Weights of a small contrastive audio-text model.
Model: 5.23M parameters, encoder patch size 4.
Training: soap at rate 0.0021, 7300 steps, batches of 256.
Data: trained on simulated sounds of rotating machines with and without faults, 39062 training examples, 47.8 epochs.
Rows from block 3 of the audio encoder, named by matrix and row number. Each number is 128 + 24 x the weight over its row's rms, rounded and kept within 0 to 255. All counts start at 0. Numbers have three digits each. After the name is the row's rms in percent of the matrix's.
# pw: pointwise conv (encoder.blocks.3.pw.weight, 192x192x1x1), inputs 0-47
pw.58 100:131124040124130128128129134116129129130115136133109127127172127130134127128130128127129087132143131112128107132126131132128127127126139135131141
pw.59 093:109128130129130130126106160132127103131132127123199131000125123112128124168128130129121127130101125157128122125126127129131162129123115171122126
pw.60 118:133128116130127107151126162127119053122114125138113127142126121153133131128128104132128255128103136137128131104112114117123065129123124130131147
pw.61 138:125128122129124124133124125124138155127122115126127126126125124068133120126133129117133129128252129133107104110131136122116145128134098132126116
pw.62 088:141164127133135128186134130145137130127130131085125126123190134111127102135124130156127118127098129185150154138238135137119132125133186116129111
pw.63 072:125136142151130128137170141173141124065124133137121133125143128131126127137135128129127131108159255127130141129121121132231131128138178111117128
pw.64 088:137140125133124123133142125125129128122141129125138129140105140128129123125179123128135128147120126165147129140118133133165168182116129132119119
pw.65 126:122130124128127125122133138136129130130130129127119125113126121104130158131130123127127109130133129131124138130123093128136128130124085137130139
pw.66 110:123130124137124115132138147212102175127090103107129126118134124131109135129128147111123142129122146128129172144136084135125127131124128100134132
pw.67 079:129129134130127121082110152118125131129132177131127177128127118109127113126128132128119129127132123129135144130149093125103132124128123090122090
pw.68 098:128137162121133125127132130128145129128128135193114147120149121132131125135133118132127130132123132137140129115153129120199127128126167127126132
pw.69 103:130127112122125125132128131130127123119099127126129134126128121130127128124130127127124123127123128135126125113115128140127126123127087125135113
pw.70 095:136179135135143128131130128130067140100126142112126116155063119086111136122127127128128063132126157126126158133135117130158115221122125102138142
pw.71 073:133094128127127120138128079129123161128125137133134000130124132150129126095126094184129124127126134127110067128128121127128126130132124126126123
pw.72 063:132132124085133124075126127201122132134123123029124098135103132112129043101170045126150132123135127145116126135159110154143125146120128116130127
pw.73 079:181127152131128129123136112125117098117123137110134133153140133125125119000096123116128126123108094168126135088144115127128129077130121121123130
pw.74 124:119129087136123127114151126127128131126119164133117140126141127132117131128129128093127128147123105126125127123128123139125128139130130134127127
pw.75 087:120119139127126129126119146138122130126134125132128132118146139215126153120155120107105125128126125126126133172134207127125125132107183110052129
pw.76 111:128134123127133122117122126129128130132076100131125123064128140122119134124129128127119137121118120128145128123121130194129124158142110136129126
pw.77 078:121182123137127124173127131131146137134125079130132139146131131125129122153124125126141151118123131133128124131131128134119131109126109131123130
pw.78 120:127128128115128127128134128118163102131122124121105139126135123128130119128103128115172125128121115130128130134117129130127135050132130127128133
pw.79 061:083129207130129141125123113174123144125133131134116125123134139126109128099116000129111125126142123090125143131127131123127129030128114123128111
pw.80 062:126112126131105149135062128129120111128130141127112115126124121126128125132113129115121114125130138110161146131129066130128137018121202126125112
pw.81 087:130169107145132123133125130129147111127134127184127128130130129124128127123129128128124117129120132130127130123174126126128128126133128126123127
pw.82 109:152127135077126154125107133130104130127090109116135125129122133129120127126125128131130127129107124148130117131126116121130136216135147124123144
pw.83 110:136126129127118104143129142127122080147109145157130124118124102131131097126134119130129124129165128128125171130140090128128213129108089124122131
pw.84 092:128131126127126123126127128126127129129132129116126130125124095130126128131147201255126127128115117127161135128128152129128126119114136122128132
pw.85 161:127126128180124129129128118139128113129122128128128131128125139123134128128142128127128129126130131148126120125128138117129130141126138127127121
pw.86 099:130119142133128160137128127131131206129130133133122135128127122128100143126127144126131137120098149119127129129140131161126189130128126125132141
pw.87 094:136120179126131131128080118184102136124128123132105141129128115126139133126156127128132129128129137105126128113125111162130128133188119127140134
pw.88 095:125166144115127138140101122126179126131162126129137128127119132127126131112142127127028139125126123126125125122123105119176128126129078128110118
pw.89 091:123130083161122131118162137132117129129072163129126193117129129121140066150127122125127127128128129116116133119152208124129125121129134129117127
pw.90 107:131127079129125124136125126128131162128120127130130122129125150128084196127129127125117105129135129127119132138131129131117121187136123093125141
pw.91 068:101126087158146129122134123113119097131127126126144141126106117130125132138126125132157131134133162125133130081142132126147130131137125126147136
pw.92 101:115132080124116134128137081123136146101124136133123126162124130095133133105128132128147123128140131123105132120128128129128118129172131106064133
pw.93 054:137130122129126143157126121129077169127085122124151086126123137130131125116125136187074078154124131128146123126129126116116127128113125133140116
pw.94 097:126129109128128130126122087123131129128132130129125069125129162134132133127131103132127106128126124132120126134124129183138111128115059115115145
pw.95 114:137120129136124124128141127126189110128183126125135125126129130127124116128127048180128130128110128126069127095160125173131126108135073122130132
pw.96 081:124143135130201108129110123120134123124127178128128139127095114137125130126072093133126138130129115124131123140127130128127127086106127128136131
pw.97 072:200131126115145133112133125133153133079130094110108123154130129130105129126117127142193129134099142160199129131136129127131199126128121117129131
pw.98 094:102098134133118135126125121135127142124096127132040144124131130111117123132145128133132155133126112127118140128150123155114129158138120123128122
pw.99 077:121130131128025129141092125112127120128131122119145127101083000119127130139134130127145137127127162135121112138114116130128121171106133128132128
pw.100 095:129037128110124125129115127126145153130120125143129130130118123130132137127108133128123135127121125125127128128207107128126138126125120128124126
pw.101 078:184127129113126131118148120112118173131128119127125116134124126108140127111129123120141128126139128125022127127104134130119097125129132180119128
pw.102 115:128127127125128138129131126076119138128069163118126128130127122128126131153128095128128132131104174139105128102143130130176126128132127124130128
pw.103 104:098118127127126129119015127125127130128138128125125089136129131176086120129131129133128100130125109117126128136255129109121130128124115121084134
pw.104 093:127128131126131109106130130126171128123108125137123126181053169132123171115123127128127152125125131093128127128120126120160131124126124127129126
pw.105 101:129128118129132124131126144132129128130124130121125122126127115133106126128128156130100130073124129154138130128125129119125131129131125179126147
pw.106 080:128128128128136127139125119140132125127129131153132086125127127186131120122132125118125132129099132117079128128179125111129124127128124170126129
pw.107 082:141131125126127129116130130138135127122151160131135119124133127126124122113132046253122130127135125129075110126125127135158125124155133205129215
pw.108 078:129121119120134134131132121134137119139128121128132140092122110135138166131121095129125131129167120128156152128136120142125129186193128122234134
pw.109 082:123127135139118124080095140123125132129129144041128076166118130140119096217079137120150096125137127129096145137110159140132134132171145131124131
pw.110 103:125127134127128126133123130169121134122121125125130128126130127156116129106126129129093104128081125120129107130130099130151169148119114128133092
pw.111 100:127170159127126124129136121098178130128090149094128137125122122134128138255108095134129076127157153114128148125129129127131126126116112231156129
pw.112 121:113121127120101128132089123131125128066139132127137127131131123129129104122127118129131107126133108128104172130117124172128139232125132130127129
pw.113 101:104111119186125131130102129126124120131122129126119127113108126106126129128127127127124128125118133130124150129125133127130127131130127141140136
pw.114 087:148124125127124129127127170127128128155124145128116142128129129125119124131127185132130108128118131122186134131127091126140128025131127129127125
pw.115 105:125131121118142241128127130101135124111121113141126128130150125128136129140128129127099096125139129129131128125145139129138117167128128121121128
pw.116 074:129134128118129137120126125129135154127121056087136087136134137121131126153132073121120130128121119126107127126125078136130135125145088097172129
pw.117 106:127140128128127126123129126072130134094125117130125084123111131128122125130074122128126131129115116134106080124131128122125127144127100131069122
pw.118 076:125125142122125116172131141129128142129132108131127124130109132119080123152128032225123112161117117128131121127126131131138126122122128132134112
pw.119 076:104127128129130121102075230128120118136210108130126127118123130130114123129125112135114124131162152173133083121124120124126131152151086136128166
pw.120 078:120123130132126126090144132127062126135126122124133117126144130128126130128129131126139199129130124255123140091126129174104108103127093130117115
pw.121 136:122129127044123127128181128129124131099079136127135137130119142127133129112101127128128149125120131132128129128089127128130133135120127128126139
pw.122 091:117128126125130137073121084125082128123124122143129128127141123143127124076131123080127111128121150102105113058100138129108080134163127155117118
pw.123 097:119129127124130239122154158117130130134204151130128130129121137144126055127144134183128255128125129142121108130132126110119101126152087126028129
pw.124 106:120122255135113089141128117097127126129128106157124147134132126126127133132122126126117134129150127073121124131135137127129124147117142130132129
pw.125 106:127117131080129127131135039118129083129117129127125108125130123135138154127142122123110131128118128126116199119175131130126127127140138144128147
pw.126 075:140131190125125138121127162126077115126103129132150122109133115114112062175124127140128135137129083123129146124110131087085157066126100110133128
pw.127 078:120153130127168113128129131146113141170106130102119096127132125125120124083107133137129110129111134150125118144136021126160128123126122120152127
pw.128 130:127130127078127127121129134000129116126135126139121127116128123132113130123127126128130134130117128103128125130105127137144120166125122128139129
pw.129 099:128128126128130128117128126128130125137093099129158096132130125146126128126122136117125126128132141103111141137142124119128076126125113192142130
pw.130 080:131126128127111120152118127130126126126130126134130132129129126124131167121123126129129103136053158125151139119135032131138102120075127116139129
pw.131 081:127121104120127117126120173182136123126129125123131126135109133136129136131123138118156129129132121117124122116128093108128113129087124072129143
pw.132 068:133121126127128080124126122127149235134120128130116102136131165126048128114124142151123082128141115127152131124132128127119134151128136132135126
pw.133 080:120140127125130201086136160127122123129057127155123110129124128126127194120104049181132130128133130120101122132135129115129133126132125121113147
pw.134 081:121130138126111129128131111129127124130124123192127222113124127128052214146121128129128178126102128127095131129127120126127200116127129129128126
pw.135 081:159129117129097133105129144130156128121132126129130131129127111128127190116128134128131128124127147119125126168130129115131121100104127121129111
pw.136 071:117157080096113130141136145134131093119135146116135129144122033121079096213104129106128137128131140081128139152138201103130124127123143155109124
pw.137 071:124130164134065113122141130130137125128134125127104141127001011129129118130129127129153130122145134102117125138127105138186132127125127110124142
pw.138 095:123145094146125132096118126127147130129127122147118125111122052127125122069100128128157127126128087127129134137000132134121148167120129128127127
pw.139 068:129128115162111123125072131126064128128130122050128094130127119136127084074127127122175151124129130124120127127036123137129141079132139129126123
pw.140 131:129116127130128122136127129125136102130126127126127136126114124130101127132124126128126094128102106125133122092114145094128116127154128128124129
pw.141 096:131106126129175130156115126095131089135121158132124127115132131122134105143175128124127124137120130119128115129255109134117127134122131132122121
pw.142 080:129069128110129119127129128101121127127095128132125134202131129122127149123123128127132113130136237120123135136143072126138133129123112137131126
pw.143 085:135130130124127129102125110133129157121101126127128132109128119134119125129130109136108135128123111127121131105151097126127141129116084118133133
pw.144 132:128132127129132141127125127127129128126130131135129129129128110128129144126120125130136126127129139138127150126127125121113129131132128127128127
pw.145 092:133120097171124127133117125103145135132125122125126153127127127128129134136124092128135124134123130215129172100067131127131123255130134127122125
pw.146 063:131128130124132131007147142113063148128130142132128255128128121076114136130165055126136165127104125146118122133123086126123131099128118133152128
pw.147 087:126130129129126166134113161140124127078124121124111127215126128125122133116120128121103116131123101126130106152141113116128127044126133128156130
pw.148 068:116143121123097124123131127129122128040126120137136130126151121128128132116137130130129118113121130128131125132208072131158132130144134122142130
pw.149 070:122136135135122115130135127122130137142179136127124126119125126148136128108131146130123126128139041124161130079125132120130128089128210036186143
pw.150 084:128130050130128128193161139156123130128119123128129120130131118111150133127125120133122129128137127145135130127130134158128128121160217040051130
pw.151 126:131137111124120136131126129117175126148159128134128126129128131096127143129128125116125109128131138129125126126128124126126130128125128124088128
pw.152 139:132125129127129129126122120128140124128123121144127119128127131129125128116120129126129127128133117117131131128121124131124126128131099127125132
pw.153 118:130128127128127126141117128130128117128128128125101127127123103107142129131105135136126137129131126123138130133150129132121126129171097112094125
pw.154 154:126127132125129122123093126128129140128138127133128127151125126134124152137127131127115129128129127108129106127131130247128172143129125126117127
pw.155 092:125159127136132128122127124124126120213127083126054130128122132133130127127135128131129138129127128169071125130124124135134127116121103107140130
pw.156 080:132091123134110110116128132161130154125030092107132113157114124130119128123163131128063135134129097135128131144150085113225119123124136122129116
pw.157 089:131128074124134140219124123143129128122114126129131118126147122130119160157158124131089132129049127152123223127093125144126123129123150140135132
pw.158 074:126123118125103127080087206144144166130115149127121131134132129104145151189018134128130104134126119135130133145126133121120118255126127143109160
pw.159 084:127124160129131119132128130127116123128101131128133129130061052130122109137130128116114132129096130136126131125130134125195128202125128112117107
pw.160 115:127125117123127113127153132127126130133124132127118130136019126146120129125126127111130128128128127115128122143103121127129124126129128128149130
pw.161 074:129133125117134115128131126132130128255151142126126138127142101121128139127130125127120121151130144153146133127132142123149134132151125137111129
pw.162 085:116128130124129152129128124102127124128141126121130110125134130133125127119168130111128137127131129144098225117130116150127133130096129186124255
pw.163 147:127128112126129125128103120130128117132191127126129125130122129120055128134128121128136145126080116128128151123126127149129166115128165127130137
pw.164 094:128128159134128123124122137126125121128136177122125167131126093255123126146114137129134093139079140126116112124136136126093137121131135132132140
pw.165 097:129136123104124107126142131128122077133151130131129125113129037137220190125127122127123130127138119130113119142121124088108129128125081101142132
pw.166 112:121128126105130114127117129128093126126125131124130127129155135128130130129119125165163126109142017114118135127123123129128118126129128128156128
pw.167 104:126130128128118113134141129141122128125124121131145125162130127129122114126135129125126128131127125151114164128132092123138130118123119134115130
pw.168 088:121129255136129127132122133132126126125115136128159125145135140124108124103133128129133122123122152153044132128122103143155128024124118109165132
pw.169 144:122103127157119146129066120130113127105125126122125132122086096128129139127126127128136136127125141135128128126139129131128127128131130131143125
pw.170 086:125135082133151126124128128129124122163129120108125128116135132130127107130179126128150129128118135120129135129133135103130133129120116092132120
pw.171 092:166093136123108173116081131140128132161125107131131130130135125111134146131120127176147107128151134145128125131098134130132148151106116129121099
pw.172 101:137129127129129129130057136128125125131126124121126086104121166150128146123127124127134142130139117132117138115096098127126131129127127208145121
pw.173 127:128100127130126128133126129133113132127073127133126123128124117124129122127121125125123133131125118138130128108155126147129112165127116101106165
pw.174 080:127129058131128121153129134104125128127127128133129164118128118127130129117133126143132142123149111137127121147124117115130126131123112120100128
pw.175 106:128135109076097114122128129130131171120121130140163126106131127126129132129128124127126118133129126128126127133131127127127128087126113129135130